Weights of a small autoregressive pixel model: 26800 steps.
Rows from block 3 of a small autoregressive pixel model, named by matrix and row number. Rows with one number belong to one neuron. Each number is 128 + 32 x the weight over its row's rms, rounded and kept within 0 to 255. All counts start at 0. After the name is the row's rms in percent of the matrix's.
After each neuron's rows are labels from the 100 images, of 14976, where the neuron reaches its highest value: "responds to" is what is common among them. Only what is clearly more common there than usual is listed. The data: analogue clock faces. In brackets: how many of the 100, against the usual share in percent.
# fc1: MLP up (model.blocks.3.mlp.fc1.weight, 768x256), inputs 172-255
# fc2: MLP down (model.blocks.3.mlp.fc2.weight, 256x768, transposed), outputs 172-255

fc1.652 109 [103 146 154 101 115  92  91  98 131 108  54 116 102 187 147 142 114 115 144 128 134 102 114  52  72 135 159 132 106 104  64  91 136  73 145 142  95  86  94 103  78 101 134 108 124 130  84 135  86  64  60 151 116 115 108 146 158 150 114 140  98 110 105 201  97 124 129 133 138 141 113  71 182 119  98  66 115 102 160 131  79  63  97 113]
fc2.652 097 [114 111  74  92 123 177 123  90 128 163 134 143 161 113 135  78 157  81  91 174  92 121 167 100 132 135  80 173 194 137 153  86 162 155  37 124 178  86 140  56 130 157  96 100 125 117  80  97 116 126 131 194 123 122 172 145 184 144 118 108 151 152  79 159 124 147 147 152  87 103  89  85  93  85 155 123 103 159 129  95 183 131 154 157]
responds to: hour 12 (28 vs 8.4)

fc1.163 102 [ 90 175 152 110 144  96 162 109 128  86  98  81 119  41  73 168 161 127 108 141  90 117 220 122 143 145 109 120 138 113 135 170 103  57 116 144 162 146  96 133 137 172 154 119 128 135 141 115 129 120  98 135 142 168 147 159 120 170 154 120 132 181 108 149 138 160 121 149  89 156 148 122 115 159 122 124 161 129 111  81 196 177 101 143]
fc2.163 103 [145  79 123 145 128 105 123 148 130 127 186 157  96 138 176 120  75 167 115 133 112  90 138 115  88 101 153 170 177 109 129 127 142 178 108  92 160 121 130 133 112 101 121 127  83 130  75  89  91 125 122  82 187  55  95 128 175 119 132 168 168 129 140 145  86 148 150 124 109 130 121  94  86 123 158 137 126 152 178 135 135  98 103 106]
responds to: hour 3 (39 vs 8.2); minute hand past 4 (39 vs 8.3); minutes: 20 to 24 (39 vs 8.3); hour 4 (35 vs 8.7)

fc1.19 102 [115 104 130 120 101 159 117 111 128 128  97 119 117 157 178 131 152 100 176 134  98 144  64  85 131 163  88 134  96 150 110 131 109 120  92 102 188  98  87 122 132 127 115  59 147  78  88 126 153 187 136 119 151  99  69 166  94 117 137 128  89 139 132 102 115 186  94 102 109 142  65  90 168 138 172  47 150 122 155 150 116 134 104 101]
fc2.19 107 [156 135 105 140 149 124 103 109 142 144 168  95 107 155 139 125 115 142 138 112 136 147  94 125 154 119 114 137 165 119 113 137 183 119  81  86  81 123 155 158 104 165 137 129  83 125 137 145  82 170 142 137 163 159 154  74 109 167 119  42  86 128 142 138 131 132  83 103 159 147 171 130 141 139  95 147 133 147 157 110 143 115 133 146]
responds to: hour 9 (27 vs 8.3)

fc1.649 103 [ 99  49 184 123 131 138 119 168 119 124 132 119  84 163 180 113 155 120 142 136 192 149 148 116 131 114 142 195 124 173  73 114 130  86 149 138 111 186 114  77 164 127 138 101 146  67 111  92 115 182 122 132 136 157 170  97 135 132  72 154 113 149 111  90 121 164 154  87 175  95 123 173 119 157 110 104 165 174 200 124 120 164 105  98]
fc2.649 092 [ 92 213  84 125 157 115 102  96 155 100 135  74 213 121 178 180 117 156  80 121 125 142  87  86 175 106  59  95 176 172 111 124 150 163  73  93 128  75 108 123 177 152 140 112 183 180 157 126 147  99 143 116  88 128 165 150  98 108 104 148 173  72 131  92 161  74 129 125 159 166 161 121 118 154 166 161  62 116 118 162 187  74 179 126]
responds to: minute hand past 2 (30 vs 8.5); minute hand past 9 (30 vs 8.6); minutes: 10 to 14 (30 vs 8.5); minutes: 45 to 49 (30 vs 8.6)

fc1.267 106 [124 111  95 104 136 130 147 123 126 111  80 103 154 113  92  99 142 190 153 121 107 168 157  98  91 135  78 163 122 106 146 114 108 134 101 107 150 142 147 129 137 123  97  74  89 115 121 115 189  74  59  36 119  89 104  42 146 119  83 146  88 115 147 165 109 100  87 112 165  54 138  63  87  65  92  66 156 162 115  93 113  89 180  56]
fc2.267 095 [126 121 135 177 100  24  82 139 123 167 174 140 141 143 141 121 114 128 134 119 112  68 142 131 143 102 128 132 119 134  96 112 157  94 121 181 122 138  93 162 102 156 109 126 138 122 131 131 122 120 142 148 187 113 119 153  99 106 194 135 135 127 102 117 149 126 129 127 179 184 185 134 151 155 180  75 135 148  97 139 119 125 107 139]
responds to: ticks (59 vs 25)

fc1.534 096 [152 102  96 119 167 100 138  90 167 180  97  77  98 126  97 141 102 162 103  78  95  97 136  84 138 179  83 127 148 102 156 104 125 122  95 143 163 112 100  81 120 125 131 114 115  93 108 138  97 107 116 171 181 123 159  96 112 117  71 134  97 116 132 148 124 105  74 134 118 107 165 118 107  86  13 189 139  99 104  77 182 112 176  93]
fc2.534 119 [119 149  99 131 152  86 106 143  80 102 145 123  54 129 156 166 136 134 116 129 157 167 156 165 177 101 127 162 139  39  85 165 138 159 118 115  97 129 146  99 123  89 122 124 172 144 140 126  70 136 116 110 150 177 116 135 136 190 118 121 109 132  91 150 147 151 122 169 101 122  99 162 123 133 144 115  83 155 124 134 111 121 141  91]
responds to: ticks (55 vs 25)

fc1.467 100 [148 119  96 121 101 151  87 136 146  99 110 124 127 161 113 146 149 161 154 152 114  69  75 131  62 160 130 131 114 149 124 128 126  97 107 126  74 136 156  84 136  98 143 111 151  86 179  72 179 165 110  68 113 153 104  97 115 130 112 179  88 111 133 161 148 116 133 117 101  98 130 102 152 116 120 125 141 104 156 136 151 100  70 156]
fc2.467 087 [ 74 163 138 140 170  74 154 133 132  79  96 136  70  95 114  73 136 132 135  71 109 124 135  43 170 113 116  91 130 132 124 174  58 124  48  28 122 113 107 202 120 161 151 167 174 130 144 114 126 106 132 145 128 134 121 155 181 115 112 102 110 141 137 155 159 169 114 122 115 168 106 126 131 148 169 188 145 113 118 130 137 127 129 129]
responds to: ticks (54 vs 25)

fc1.509 105 [122 119 108  91 145 145 138  81 143 110  72 113 161 126 139 109  84 114 132 131  84 127 114 191 131 143 117 100 125 176 139  85  99 128 140 201 159 107 111  90 111 150  73 155 115 153 135 103 154 116 139 104 105 170 114 159 151 117 114 119  53  93  93 139  77  60 140 148 109 144  83 150 142 115 140 105 192  89 147 109 142 155 125  78]
fc2.509 099 [ 90 143 113 130 130 147 129 122 128 133 166  86 128 135 156 110 154 158  61 115 121 176 130  88 158 113 155 159  94 144 144 137 125 170 143 105 100 139 151 137 148  98 137 124 167 122  83 106 106 127 157  84 122 159 137 103 138 105 113 184 165 146 130  78 166 216 124 126 154 119 143 104  47 148 103 134 101 140 126 129 122 160 148  79]
responds to: minute hand past 2 (29 vs 8.5); minutes: 10 to 14 (29 vs 8.5)

fc1.747 105 [134 176  96 173 127  91 133  46  88  97 165 173 140 117 140 133 145 128 118 102 115  71  60 130 107 106 115  38 126 103 151 172 140 101 113  80 113 103  66 102 126 119 138 103  97  97 130 124  96 162  74 149 102 110  91 143 105 159 160  97 131 170 118 169 169 189  88 129 128 142 140 106 146 111 147 124  75 118 139 149  60 101 140  31]
fc2.747 102 [134  94 150 133 114 155  94 210 165 181 104  63 115 152  94 140 128 121  98 130  90 215 153 104 168 113 179  96 161 127 142  92  98 195 177 147 130 164 106 162 141 133 120 122  99 145 126 158 119 157 154 162  88 173 138 126 154  74 128 133 162 132 192  90 122  98 108 137 217 121 145 112  53  95 153  78 142 116 116 123 134 151 145 169]
responds to: hour 9 (25 vs 8.3); hour 4 (25 vs 8.7)

fc1.91 095 [121 187  86  81 111 152 187  91 144 132  58 106  98 118 135 135 161 159  69 168 158  40 117 174 137 113 166 141 122 110 126 128  75  79 112 104 118 161  81 173 112 164 103 155 141 127 116 108 130 130 141 156 156 111 153 151  98 149 152 151  82 144  95  98 123 169 129 144 140 100  95 127 137 148 112 140 161 138 104 110  88 103 114  58]
fc2.91 101 [121  92 175 125 133  75 112 153 136 115 205 199 171 170 109 146 135  86  82 170  86 126 113  94 179 122 104 161 102  87 167 120 170 115 100 126 103  92 151 134 144  82 131 129 124 102 124 131 131  98 143  61 105  37 141 140 118 170  95 145 167 117  88 115 105 158  97 125 178 164 188 126 146 141 155 117 101 120 100 123 137 134 171 168]
responds to: hour 9 (40 vs 8.3)

fc1.665 107 [ 93 157  73 128 100  69 130 127 157 156 130 140  98  98 127 181 162 146 132 115 138  98 107 146 118 102 109 143 180  93 132 214 190 147 109 131 131 108 166 167 169 162 107  91 107 170 142 110 113  66 123 162 168 137 194 106 167 126 101 164 151 124 123 204 139 137 154 149 165 121  98  96 169 124 138 108 119 148 188  56 155 106 149 115]
fc2.665 105 [137 155 110 102 139 170 155 122 121 129  97  59 203 200 166  74 115 153 144 169  95 131 206 156 118 121 124 172 105 168  66  65 146 138 105 110 112 115 119 126 107 118 133 137 121  82  86 173  72 113 103 108  95 134 111 143 124 150  76 162  70 108  63 146 105 149 129 165 119 157 170 131  52 143 115 128 177 124 183 165 110  87 145 167]
responds to: minute hand past 2 (55 vs 8.5); minutes: 10 to 14 (55 vs 8.5)

fc1.374 102 [ 94 128 124 138 118 122  96 129 136 132 168 139 101  51 132 110 101 141 151 157 117 169 170 101 141 152 105 104  57  70 174 100 203  77  92  89 115 116 153 133 108 127  71  98 135 174  86 100 118  96 104 165 136 116 162 106 101 121 124 128 170 134 104 136 111 121  83 140 148 157  78 133  80 177 112 187 127 132 100 130 104 130  96 153]
fc2.374 099 [136 114 116 151 170 118 122 113 119  94  96 107 153 121 123 127 104 126 110 117 165 125 143 142  64 157 122 137 153 106 118 150 109  43 138 180 146 146 130  76 131 122 173 114 111  64 132 173 102 148 173 105 185 101  98  87 131 150 137 117 116 144  69 155  89  41 145  71 144 114 142 149 103 155 147 159 129 117 136 111 169 231 138  97]
responds to: dark face (73 vs 34.9)

fc1.451 103 [ 81 104 124 134 163 104 151 112 157 181 168  97 133 149 187  88  67 112 105 168 105 152 123 157 164  36 119 161 137 164 122 105 111 118 103 107 130 114 181 203 168 125 146 119 132 123 125 154 106 103 212 126  62 118 144 142 180 124 103 131  86 107  93 107 122 128 135 170  91 123 122 134  34 155 117 135 115 149 149 158 141  59  82  83]
fc2.451 098 [162 131 133  72 101 169 205 215 166  97  83 134 153 115 146 108 171 166 138 103 108 167  80 116 135 141 157 144 131  96  89 166 148 174 171  91  99 118 134 154 133 155 162  81 116 103  87 131 107  97  98 141 176 142 107  84 102 163 118 154 169 173 132 143 109 111 160 116 195 126  82 154 126 175 176 127 189 117 146 131 128  55 154 123]
responds to: numerals (74 vs 25.2)

fc1.32 098 [126 148 126 156 153 185 116 139 144  99 156 163 113 145 101 116 147 110 127  99  90 127  88 144 112 120 103 108 109 143  72 119 158 157 120 147 140  83 151 159 141 121 174  87 125 133 126  91 106 180 108 181 130 175 120 151  84 137  99 202 155  72 107 119 117 111 128 197 140 139 101 139 100  76 104 129  84  93 120 111 129 128 187  86]
fc2.32 097 [124 145 176 161 117 110  81 143 106 107 137 126 156 124 119 158 108 160 165 122 143 162 160  74 185 103  81 129 125  84 109 113 163 135  76 129  93 159 158 158 144  98 134 182 141 116 176 114 195 139  89  99 142 155 126 107 167 146 207  68 180 116 128  90 127 151 166  95 122 143 127  66 105 178 204  94  73 135 175 133  93 153 168 160]
responds to: minute hand past 6 (56 vs 8.4); minutes: 30 to 34 (56 vs 8.4); hour 2 (30 vs 8.3)

fc1.435 094 [ 79 134 118 100 173 155 163 109 149 108 137 153 175 134 115 209 126 120 151 128 146  74 129  82  98 170 164 163 120 126  86 128 182  44 106 117 109 140  91 167 141 139 163 100 147 108 132 121  86 136 127 121 133 154 112 121  98  97 115  87 121 159 163 192 123 157 159  89 152  74  89 103 132 154 156 145  88 129 169 129 102 138 117 147]
fc2.435 102 [ 98  74 212  94  91  95 215 118 103  64 112 141 134 115  73  85 123 129 145 102 121 128 144 118 125 127 122 203  80 120 164 123 146 109 135 102 152 149 160 141 118 148 129 129 111  76 102 121 106 106 111 131 152 125 148 132 141 152  88  83 126 163  89  63 146  58 104  89 116 125 180 134 195 197 106 138 137 108 132  82 164 186 100 156]
responds to: dark face (73 vs 34.9)

fc1.415 100 [130 148  16 125 153 111 163 142 146 110 184 109 152  88 152 135 144 106 166 104 111 127  90 128 103 164  91 145 104 121 213 124 112 139  94  72 125 104 130 144  99 106  86  61 118  81 161  90  99 126 123 124 142  88 106 105 126 140 130 109 106  67 146 138 156 110 116  96  91 113 104 141 147  46 120  97 135 122 164 109 153 109  79 143]
fc2.415 111 [116 187  70 149 154 129 153 123 134 150  91 110  22 137 133 103 150 131 156 114 120  96  71 188 151 185 114  93 151 127 163 151 135 155 169 134 167 136 152 185 132  87 106 123 108  93 117 111 154 158 152 126  91 109 183 127 137  85 105 104 145  95 114 130  90 106 109 161 113 128 161 176  80 120 105 153  86 174 134 127 150 128 111  92]
responds to: ticks (55 vs 25)

fc1.220 095 [ 80 133 111 151 126  66 122 129 115  91 125  77  85 153  66 127  94  90 122 110  73 117 139 107 180 128 197 192  44  60 146  86 133 143 112 136 120  80 111 136 172 164  87  99 112  88 147 104  86 137 141 108 159  50 140  90 123 114 145 142 110  96 147 150 153 103 131 152 106 108 140 108  86  99  86 157 103 177 122 107 157 115  94 175]
fc2.220 100 [127 140 157  69 148 186 157 138 149 145 133 144 134 135 113  88 134 144 161  94 163  87  64 161 101  95  98  53 122 175 139 129 136 154 149 156 149 148 247 128 122  93 115 107 145 189 146 176 114 104 144 190  94 187  72 112 155  81 128 142 145 106 138 152 103 126 142 130 152 106 109 121 130 139  95  81 179 105 101 168 111  89 158  98]
responds to: hour 9 (34 vs 8.3)

fc1.725 111 [135 157 145 107 130 102 132 153 114 140 116 131 142  99 147  95 135 128 147 119 126 136 122  83  82  98 114  99 164 142  99 109  88  96  83 179 129 148  74 135 164 104 143  69 149 121 103 164 125  79 103 133  93 125 138 140 117  72 161 157 116 150 129 128  68  91 144 182 119 191  96 164  88 172 113 171 141 180  87 176 152 127 154  78]
fc2.725 109 [169 104 135 130 115 152  79 142 110 122 123 129 154  92  86 184 138 133  94 119 175  77 157 123 182 156 112 121 109  74 109 149 176 114  45 149 142 132  90 138 153 135 111  86  86 109 127 140 124 161 108  74 123  98 133  92 145 102 167 187 138 191 136  92 124 120 130  83 109  83 128 117 131 116 122 158 112 106 149  76  70 160  63 181]
responds to: minute hand past 6 (51 vs 8.4); minutes: 30 to 34 (51 vs 8.4); hour 6 (46 vs 8.1)

fc1.470 090 [171 148 112 138 104 139 102 161 144  76 117 111 163 152 129 118  98 130 102  87  63 137  91  98  97 108 116  88  84 143 132  96 163 126  84  57 147 175 150 190 181 176 110 110 130 123  93 175 130  80 157 186  74  70 178 162 161  84 143  69 146  81 123 132 112 157  88 134 147  71 150 132  20 148 124 176 177 135 116 160  85  97 138 105]
fc2.470 107 [ 80 129 139 149 129  60 126 138 124 174 143 151  59 123 111 129 157 116 153 145 157 131  79 161 150 150 152 148 145  79  97 121 104 162 126 120  80  68 106  95 119 105 115 137 120 144 164  97 134 154  76 115 165 151 106 105 110  89 119 132 161 136 120 160 138 114 130 157  90 153  72 118 207 103  89  87 107  98 102 132 115 132  93 175]
responds to: hour 12 (29 vs 8.4)

fc1.566 105 [128 152  64 170 111 142 179 107 146 101 112 132 141 107 139 183 128  76  97  94 112  95 102 104 160 108 118 146 144  97 168 100 160 180 133 105  85 143 124 106 136 187 132 153 183 105 125 170  68 104 144 133 150 121  91  56 114 126 108 153 117 137  65 148 118 164 130  70 135 133  55 108 146 128 116 105  64 114 161 118 132 124 159  91]
fc2.566 098 [119 121 187  93 125 135 106 121 187 210 134 171  67 143 128  98  64 160  93 119  98  87 116  65  98  81 105 133 135 135 123 167 166 129  98 111 123 131  87 137 122 114 157 156 114 124 163 105 121 150  79 132  81  91 127 111 103 115 100 157 183 156 151  98 122  95 144 118  88 173 177 158 143 130 165 139 168 173  67 126 109 127 148 168]
responds to: hour 9 (25 vs 8.3)

fc1.417 097 [158 132  80  88 116 164  92 167  97 162 111 121 134 126  76 171  67 160 126 125 133  96 148 163 117 133 130 171  76 157 104 141 147 124  60 124  94 150  92 122 115 129  78 125  98 106 123 151 155 145 165 124 130 118 122 166 171 102 152  60 109 102 177  84 132 169 120 152 112 166  78 165 124 100 172 119 145 110  85  90 124 134 154 141]
fc2.417 100 [147  98 220 137 121  83 115 102  33  69 195 151 141 148 150  85 180 141 117 158  90  91  72 111 111 135 113 103 183 129  86 149 127 113 160 134 153 119 178 125 155  49 127 136 105 167 134 141 114 135 136 125 106  84 122  99  50 120 139 149  99 145 120 172  94 124 137 141 142 129 160  75 134 149 102  84 119  58 141 102 106 132 135 120]
responds to: hour 3 (33 vs 8.2)

fc1.231 105 [102 112 162 140 123 103 144 135  90 117 113  55 110 154 161 175  86 126 114 174 131 151 213 107 147 121 132  81 132 116 102 107 150  89 111 122 177 110 101 198  57 137 190 130 127  92 155 116 129  92 108 170 102 133 131 152 141 173 128 129 122 170  84  52 121 114  93 110  83 172  96 130  62  97 115 179  95  82 108 139  61  94 129 115]
fc2.231 099 [139 129 133 140 135  97 101 127 139 104 125  93 106  79  70 101 196 128 166 102 126 118  95 175  86 156 138 116 164  61 146 121 160 181 125  73  88 110 157 110 153 146 125 118  89 180 118 169  85 142 114  70 196  97 129 133 153 129 140 101 138 145 118 147 105 141  90 132 125  76 128  67  97  92 113 106 181 127 143 107 155 158  96 139]
responds to: hour 4 (65 vs 8.7); minute hand past 4 (29 vs 8.3); minutes: 20 to 24 (29 vs 8.3)

fc1.698 101 [ 82  98 133 135 156 167 130 144 135 148 121 159 107 173 119 125 151 125 132 178 164 148 123 133 125 115 155  64  86 146 177 135 116 201 124 144 109 176  71 143 101  54 157  82  96 116 131 108 117  92 161 129  75 149 124 145 170 116  66 214  95 132  64 113  71 104  79 130  93 150 146 165 116 141  90 181 105  56 139 136 148 127 189 107]
fc2.698 098 [130 156  75  96 116 120 148 114  98 120 129 107  84 139 108 123 121 139  83  53 104 182 162  69 137  77  76 136 221 134 195 125 128 129 132 174 132 107 176 120 153 174 136 188 157 129 103 117 164 158 179 103 125 118 112  52  93 143 162  82 179 156 144 144 110 168 149 132 191 128 106  63 125 128 134 121 120 158 126  61 121  93 152 143]
responds to: minute hand past 2 (31 vs 8.5); minutes: 10 to 14 (31 vs 8.5)

fc1.181 104 [121  82 139 119 110 177  80 125  62 147 114 133 157 153 122  99 149 124 119  95 123 105  97 115  92  96  36 118 135 110 164 121  98 167 168 140 164 114 128 155 197 129 101  89 144 153  87  98  88 113  78  81  84  96 114 167  78 130 141 155 133 140  92 130 102 146 134 121 126 108 119 110 100 126  99 133 124 115 108 136 136  58 114 109]
fc2.181 102 [193 114 142 159 111 134 141 108 145 161 152 122 164  65 114 146  69 169 120 149 134 101  92  87 167 159 160 178 164 195 130  89  87 132 183 137 174 123 185 135 150 162 132 186 146 109 129 123 183 179 112 113 165 121 130 118 163 123 121  52 187 105 132 148 157 153 127 140 130 125 143 111 123 183 120 119 161  66 128 148 148  97 165 134]
responds to: minute hand past 2 (33 vs 8.5); minutes: 10 to 14 (33 vs 8.5); hour 11 (29 vs 8.2); hour 12 (25 vs 8.4)

fc1.453 090 [164 108 129 118  97  84 135 189 111 118  70  97 147 106 135 117 173  71 135 161 115 162 115  69 127  85 147  87 129 116 151 132 119 146 127 106 117 115 134 144  81 121 126 155 111 136 176 134 133 117 131 118 103 159  93 137 167 132 152 142 133 114 210 156 172 155  99 120 109 105 164  92 135 114 145 121  57  94 158 108 167  95 160 122]
fc2.453 091 [103 119 130 152 113 176 153  77 112 152 189 183 108 127 137 125 134 150 144  71 120  89 114 155 111 107  98 157 122 135 114 124 123 135 127 126 138 100  54 119 198 160 144 124 127 125 113 146 111 117 164 122 127 112 125 121 157 132 121 175 135 126  91 147 108 116 143 147 151 115  48  99  99 121 114 133 182 164 151 185 143 138  80 136]
responds to: hour 4 (34 vs 8.7)

fc1.418 098 [116 162 183 115  69 149 123 119 142  97 125  91 115 122 105 151 132 112  83 134 105 113  97 111 136 192  93 107 134 107 143 112 103 115  92  94  66 157 133  93 101 132 135 140 112  80  78 124 125  78 127 116 161 133 151 126 118 151 120 104 120  94  97 160 150 102 134 148  51  98 171 104 136 142  88 135  82 130 141  92  86 162  98 119]
fc2.418 114 [129 102 158 119 121  79 114 125 108  96 176 166 132 116  85 150 125  69 167  74 149 127 139 215  78  52 116 146 130  90  96 142 129 162 111 144 137 126 146 127 105  98 208 101 105 113 143 163 143 119 201 178 107 167 137 142 135 104  90 142 157 189 121 137 150  73 190 133 116 151  88 119 112 113 124 110 117 167 125 111  89 149 155 154]
responds to: ticks (55 vs 25)

fc1.535 100 [118 162 190  86 102  90 150  79 108 114 148 120 128  54  97 124 106 173 156 125 116 125 122 159 111 105 167 171 165 185 121 173 109  97 149 151  87 108 170 114 118 149  87 155 156 108 164 140 102 125 151 117 144 197 104 181 102 165 158  96 173 148 150 141 112 120 111 167 126 163 133 117 160 107 136 155 127 127 127  78 210 181 102 150]
fc2.535 100 [143  95 118 160 164 102 112  99 111 122  96 103 196 213 127  91 137  96 124 108 152 171 164 145 135 170 118 113  96  84 127 102 147 185 129 125 138 146 131  75 147 134 138 160 127 188  81 164 100 114 122 145  89 153  80  19  83 156  91 108  96 169 109 116 125 128 140  96 139 167 134 145 107  78 117  59  71 151 169 141  54  97 129 138]
responds to: minute hand past 2 (30 vs 8.5); minutes: 10 to 14 (30 vs 8.5)

fc1.639 106 [145  95 108 139 121  82  78 118 104 123 147 146 138 171  95 132 101 161 149 159  72 206 146  90  81 141 140 128  91 151 144 150 132  99 137 103 126 106  33 154  93 135 124 110 136 150 156 154 151  63  79 104 136 145 137 115 145 109 189 126  82 123 149  83 139 149 111 114  95 152  80 119 157 121 157 145 115 130  97 124 111 104 141  71]
fc2.639 098 [112 131 145 125 148 183 136 139 133 123 171  58 163 121 153 105 117 122 134 161 165 155 139 157 150  87  64 175  99 132 109 128 140 123 101  91 126 198 169 125  69 113 138 176 115 138 106 150 120 115 148 200  97  84  94  90 132 106 105 102  68 135 100  89  95  83  96 117  88 127 170 137 127 127 115 146 138  78 106 157 119 116 193 177]
responds to: ticks (58 vs 25)

fc1.606 103 [159 148 116  35 178 158 104 113 179 113 116 144 129 171 186 116 131 126 140 174 146 156 123 143 108  78  64 204 124 143  75 166 106 174 141 184 133 143 108 115 120 141 133 141 149 115 162 184 120 144 196 134  93 160 153 117 105  87 178  98 196 100 142 153 156 132 120 124 134 105 148 160 128 111 119 147 111 177 143 102 120 120  92  99]
fc2.606 096 [136  80 114 130 108 147 120 116 188 164 160 138 151 122  60 108  79 133 137 112 163 135 121 120 132 114 115 100 130  95 136 108 131  95 104 165 114 128 165 176 113 140  83 156 168  89 176  85 121 132  67 102 125  61 130 125 172 205 120 117 101 134 138 124 138 159 144 128 144 115 165 147  78 110  91 161 106 114 110 119 151  95 136 131]
responds to: hour 12 (27 vs 8.4)

fc1.671 096 [138 143 131  85 118 150  90 120 113  84 154 144 104  90  73  99  92 124  80  99 127  88 112 108  94 130 136 128 100 108 128  94 131 186 104  95  58 102 144 118  84 137  44 132 184  87 162 131 150 138 130 138  92  69  70 132 124 135  84 143 108 104  99 102 118 126 122 167 156  62 109  78 144 119  97 125 139 164  95 139 121 151 106  77]
fc2.671 094 [137 136 173  92 121  82  68 145  90 136 127 113 113 139 148 136  70 169  87 128 113 107 140 183 136 117 177 124  92 156 172 145 131  67  86 157 155 162 142 158 138 108 119  79 112 111 127 192 115 101  89 132 145 162 157 169 129  88 162 142 182 104 169 106 121  98  98  92 126 142 124 116  98 117 194 134 123 111 165  97 138  90 174 136]
responds to: hour 4 (32 vs 8.7); minute hand past 4 (30 vs 8.3); minutes: 20 to 24 (30 vs 8.3)

fc1.653 102 [118 150  88 120 151 105 134 167 141 162 101 146 131 163 134 122 138  83  99 119 134 146 114 106  81 120 179 121 139 172 133 128 110   9 166 115  73 130  76 160  91 104 131 120 110 170 194 130 166 110 144 143 149 132 199 156 110 118 141 122 127 112 125 135 154 125 118 164  61 168 161 128 109 127  87 121 123  51 134 158 131 137  84 177]
fc2.653 099 [ 80 193 184  71  84 154  58 109 163  87 155  86 133  98 114 116 152 184 178 135 124 146 152 126 164 168 103 167 154 107 105 136 155 139 120 134 141  95 148  93 153 133 119  79 158  45 140  91 127 142 132 152 143 121 126  72 141 115 133 100 108 142 133 103 112 114 148  72 182 112 148  98 122 130 136 135  90 181 153  70 149  97 152  96]
responds to: numerals (55 vs 25.2)

fc1.466 110 [127 133  95  85 126 167 179 187 164 132 120  91 131 124  50 113  81  69 124  67  91 144 157  88 130 101  76  76  91 117 153 171 120 126 153  90 142 167 133 135 142 103 116 164 128 125  92 121 119 131  97 179 103 124 119 132 156 130  91  99 115  91 119 127 109 130  83 123 147  77 115 117  95  79  81 122 106  99 111 126 136 105  91  62]
fc2.466 113 [147 113 145 160 151 125 195 171 116 101 109  87 155  82  78 178  91 122  78 133 164 150  83 127 128 166 194 182 135 136 150 117 137 172 153 112 131 128 109 101 108 136 133 147 116 115 128  85 157 148 140 107 134 138 155 228 110  89  42  59 101 118 105 147  83 120 153 193 176 160  85 143 216 113 139 111 110 162 141 145 159 161 159 163]
responds to: ticks (62 vs 25)

fc1.690 099 [119 135 120 162 155 142  14 120 111 122 165 174 137 158  96 168 129 136  97 121 110  91  50 109 114 118  71 138 154  87 111 132 143 109  68  91 165  93 130  33 149 137 170  93 174 189 107 122 175 101 167 124 147 111 128 136 177 136 149 161 128 161  80 125 145 126  82 132  75 106 156 128  89 111  99 118  94 116  82 149 111 182 147 123]
fc2.690 091 [118  83 139 118 199 139 110 130 103 116 143  73 153  89 116 147 144 179  79 126 145 141 165 103 163 153 152 128 153 200 101  80 133 159  90 118 145 169  98 208 113 119  67 148 168  79 160 113  99 171 138 156  89 178 167 141 122 164  88 112 137 169 120  86 141  98 167 114 173 143 177 141 143 172 170 127 123  61 153 121 142 152 123 161]
responds to: dark face (63 vs 34.9); minute hand past 11 (55 vs 8.2); minutes: 55 to 59 (55 vs 8.2); hour 11 (52 vs 8.2)

fc1.86 100 [143  80  87  76 126 106 113 148 132  87 100 115 164 150 158  61 163  60 123 167 180 123  58 211 114  75 107 133 151 128 132 125 132 126 120  42 131  84  85  87 129 128 103 144  89 141 142  99 103 112 126 102 126 103 135 107 127 117 112  90 122 146  94 130 153  83 138 158  90  92 148 121 157 115  98 113 139  67 156 111 121 119 115 160]
fc2.86 101 [ 99 151 118 138 109 113 102 115 145 148 149 157 162 171 122 154  96 161 124 114 111  53 100 137 172 147 146 115  98 170 129 195 136 102 123 159 115  63 145  89  77 144 140 120 143  78 137 103 188 141 134 148  95 150 149 126 139 147 150  68 169 153 146 100 126 134 143 148  48 141 104 160 117 185 136 186  66 187 120 135 150 190 127  65]
responds to: numerals (55 vs 25.2); minute hand past 11 (39 vs 8.2); minutes: 55 to 59 (39 vs 8.2)

fc1.257 096 [121 103  59 111 174 146  95 105 125 140 127 115 119 131 108 180 132 125 123 130 105 114 171 158 170 102  94 179  98 149 161 180 173  60 195 115 124  42 222  90 116 134  88 123 109 122 127 133  95 127 140 110 138 148 180  79 156 134 138  72 155 109 101 125 108 146 137 127 146 132 141 125 107 147 142 147  78 175 128 123 184 133 167  90]
fc2.257 095 [117 136 186 139 164 120 125 151  65 141 134 165  82 119 166 119 171  93 150 139 133  60  86 169 149  69 140 108 171 115 122 112 118 173 117 154 125 136 134 143 131 111 150  86 150 195 132 117 145 143  59 139 152  86 121 133 115  98 160 193 167  84  86 133 121 112 108 135  51 137 132 149 149 147 116 152 127 104 111 137 113 109 111  90]
responds to: hour 4 (45 vs 8.7)

fc1.99 079 [ 96 147  72  91 166 106 135 134 162  86 182 134 122  72 125 133 148 167 145 122 128 150  82 159 104  66 111 148  78 212 125 168 125 116 109 120 128 113 184 151  79 191 127 146  87 118  87 143 133 122 128 143 108 114 181 121 130 157 156 175 141 131  68 161 136 150 184  96  96 131 109  93 114 123  95 167 124 103 140  69 172 103  89 116]
fc2.99 094 [164 188 155 151 107 155 167 110  65 137 101 123 150 147 139 126 138 175 112 168 166 125 122  86 116 164 167 158 183 126 128  72 127 172 115 109 108  77  98 160 171  93 120 116 117 164 122 133 140  87 142 127  97 132  82  91 130 124  96 156 184 116 135  59 167 146 113 114 169 146 158 149 167 163 118  79 171 195  89 202 124 155 137 172]
responds to: minute hand past 2 (30 vs 8.5); minutes: 10 to 14 (30 vs 8.5)

fc1.760 087 [110 131 156 105  82  98 147  62 151 102 151 158 119 145 144 118  85  59 112 117  89 117  90 146 111 131  73 130 177  63 167 151 154 104 194  71 100 116 108 173 111  93 122 156 166 173 101 102  89 139 155 133 218  93 101 136 184  94 156 153 100 114  87 163  82 138 101  93 123 177  94  84  71 162 148 114 136 138 125 138 120 155 109 147]
fc2.760 089 [ 63  85 136 130 165 225  81 100 131 143  51  75 121  91 122 102  76 171 120 164 151 144 138  88 107 111 148 133  98 222 134  91  98 130 119 153 138 108 162 128 144 166 145  74 189 126  96 158 137 123 122 158  79 136 124  97 131 104  83  90 151 152 135 119 120 190 150 204  98 125 125 115 145 155  42 129 128 128  97 154 117 155 134 107]
responds to: minute hand past 6 (30 vs 8.4); minutes: 30 to 34 (30 vs 8.4)